config.yaml
time_shift_ms: 50
optimizer: "adamw"
epochs: 138.6
warmup_steps: 940
Rows from block 9, named by matrix and row number. Rows with one number belong to one channel. Each number is 128 + 32 x the weight over its row's rms, rounded and kept within 0 to 255. All counts start at 0. Numbers have three digits each. After the name is the row's rms in percent of the matrix's.
# convs0: first width-7 conv, stride 2 (model.blocks.9.convs.0.weight, 288x192x7), inputs 66-76, a 7 kernel for each
# convs1: second width-7 conv (model.blocks.9.convs.1.weight, 288x288x7, transposed), outputs 72-83, a 7 kernel for each
convs0.59 095:171130157156154108088148104129133139130103150134164145126132155154124131145121094064145147145109130114102103080094080108097093169123170134123102074156177130113111171108164098099111139161126180079118131151155149121084131085069101147
convs0.60 104:146146155126136135139144149142141132125086155140163144134131114074072084145092100071165151182137160089130102094086098096100092158145148145130158176135121099120112133141092107076082070079058175201213170166135177134124118093143122163
convs0.61 101:098121126138136135119084096115121152174098141169169138148128133114114173117098119087124126111137126127090127172160167148124128119126147147113129149128133146147112090037117086135138118063070106071168165078068092136093097141088108179
convs0.62 108:105118139110120116105087128188131129102110169160164142134132132117122112128106076070091140151105161116123177187190151198177146126156127127135124171127110098108107094093095206170160123163164159179139154166142141165190156111081140141
convs0.63 105:111103128112141141134143139139134145145140119118110104105104094126109112083098074070143130142106125135123132121125122125128132124110103091109130117076079076110107114079149202181178132128099098098075103066097105056083112117110146112
convs0.64 106:167094137136120123094171134103115157165163144123153133090127146120148058105126109005109113120150135112128120125120126141142140145130125130106142102097125163141130160184141117105091115171157133104099117112167154141098115134119042107
convs0.65 104:111133132112105155137127151126130126116115135140123122128133141133129124114078119127127152115121108120088148171156135117102116091130146134148132132061139188198120071128149139090137150159172191126096173195165140140141111082098097084
convs0.66 100:181096110123120123151130117193158134122160206167161180163160172145131118093074128154168143139105136131152129126141126156152105178120118140148127157190097143137132155129162191165121121141192161178149059148162113130103141053143161184
convs0.67 104:116128155103127110129130091107106114085099125142144176147135190153177114119099148118149130123144080092111098121143136124101152156140183125134125135123141142040057072131132134170134102136135104179163118054100152099147160116084127192
convs0.68 104:134141079086104138113149116074093116125138180171118134113102152140137151080085117120206178149146114115128155123137152137150169123118112124132163146111101093127089124109145131126099068104105110156128124124151146153138087152175148141
convs0.69 096:183068143066113088121165094142110178117167115100097097117131138053102144134092071130125112107118149145138150177168145152143153166110148132168121147174120155166145144084120114107118125103062149039115094177098125174081142138167111166
convs0.70 098:109132112135104162068122160140144105128063112150131182141132110119129113084077104064132062104126070041071128155146149148166147096123137123117118101122163137145127167126159144113088109084102166144105096081046106130133132142162134149
convs0.71 087:036207087202053152123139133134124122103168105122127110123104143111148104145143173118159110144145098119191145147151136141121144097141131126129092134134159127161119152139104111172064115107110078138135093117138112123066167036187021196
convs0.72 095:137148149155124157127107138114110095118138126154111126112149143129146162189097141167128130118150129138120096141119128131149177121129145142128140148115173170150104098147123119095148105084104113105092117140124137119103141136130134184
convs0.73 092:134115131090170091114123075071133135093158107101138106133125114126112068114125094065095128081131139100102105117123101111128106149142117105141070094155094089104122145145089099066110116116157126138137129122130136140120083106107115119
convs0.74 101:145123120138138141151116114115132123137120119094095121114168135143100143151118123156163179135141138118121136139145115119139129158141151119126140163162169169163094083101129079109127141156150119124109129115112074112155118115116139172
convs0.75 107:126121062151161144151169136105138127099152134133127140113129148107110077109150168160066135123098071101109142144137125149137126126140154155153137138106123167188127101062159136083149188169183137071084141186168073157142111109092096114
convs1.59 091:169146103066125159193131144143096077141171129173185144158104131161095127133155117106080102143125100119155061122146124145102139124156145157035076097119129122103122120129060072149111107107104125144157181194121086072134104082150226192149149160147127174210
convs1.60 107:134127065038076150177171162191152122118117154132168196168154116164120115155202208145159128163166147133070107104119115112090096183200219173134096108095130127119132109123042085100128151115066147164172148146137114161180180172155142105120122128143151151147
convs1.61 105:120102077031110141188078061083128133135160161105129132135136168107128119185199223213145188189132123144183116185095047030092135184121224122102129127110155131117120145144108138148141115127118142144130112148060124147084100131105100143134130129121115147115
convs1.62 111:162180130155091104145148145095120097142126145108106114185139119137146120129104056096106122070108133128057165125150172136183103124112109227152151084126143152154128148091125112102112084118100141134085076095164136099145114126107095053103090121153119121139
convs1.63 119:106090146188182145109137144115131165151095126120167180198170143063099101095096063000169181153111119136143158155162148133141136117109077118123107115115135136138129144135165234235219223231255139084098108133139129073078081112132136184135140170166163171174
convs1.64 105:139155135080163163157119149096164066147088191148171115159122087144129135126145115109164142146155146188163087054131088118142166126143088163101135122156075119106177136155102113095136126111101096146097147154108125104174126132162161150127120139129122148121
convs1.65 109:127120138063086100129154101114127115123071132137126187105167247156117158147128168110191180155139161091190111121138056138058094133115160097111137066154171130145116125183130122089081118137136069075116115099115071116092097155082131153151135145137149121145
convs1.66 103:160174100109059132124130152132139126173082149121123163129164166125137180151189178163079075092118076111137107090098106108095092155201096043145099131190142145134107180176017081081169135115114063014056123102139073107119064097065182184156142148157145149173
convs1.67 109:130091102055087117077183124106166211051178093084156155160177071097099132134105063100149130111208169108064101149187150133134097153056119119120047149164127141124111168086161141137090129147192122127156150196153120144100129155115113128128108121086135158159
convs1.68 107:125154204149211187150113173155133137077141134174156124147136121138082081101067040012122139154136134124115145165158116160085178123108157158174105131150096133107117100146074073100110125091121137163178136112123150099123097114179214087089110095137140133094
convs1.69 094:100076070114112094130143116177134131142120103112141128153156152156071184162155172141073056116114182168103034035045078148183162134127223108098121140166165129152112126094107172178123118118096085101127179095095111092130114103121055097165124166122123155148
convs1.70 097:125138140093123105122219124104082145121150088148136119048107104214126131130099136127091084122131140170154128166165111131141038112107210138241204232098144159108131115160119092122162145094082100103153146163123068173149158125104126118158117142121116093099
convs1.71 094:149148159108109184175169156129118108137122060097148104100076124129125174140125136097057092068169164124156193165158160159119099137131116152149176112070092112114096060104119129121136150130137124218150173148143112082157167173146109103126153133157117114098
convs1.72 094:074150166151122127115146150148079138178166128182105124130145135177199194133124169107099106094185169139096142140127157119138099094196238138077215122145113116100105103096132168145165134156093121090126100124115113180175131119142134090125125102069107100085
convs1.73 090:136106070128064157160123140134134114127149129126149125112096125131134174151101137128023104169121134174109139100107119142141134115092177164077074089127074045086091081091060093107113110102107125147113116141134137136125151154171136137172193172129175130159
convs1.74 096:191129140063103179212137118137099100204155157148120134119110128118089145141108118132162131128150118101093166128082128124107085135132103132106115063156092087121100094142158105107120084114088105093105097120042045089066080107198151123120115159161143156142
convs1.75 113:123155149089113101102120097155120055160124134114086167150113211152157170133143138137167191145136145149132158137092062117147124138139109120134125084151178131127123162218189131104150120141154062059076104112105078137123088172124160210152158139138140130155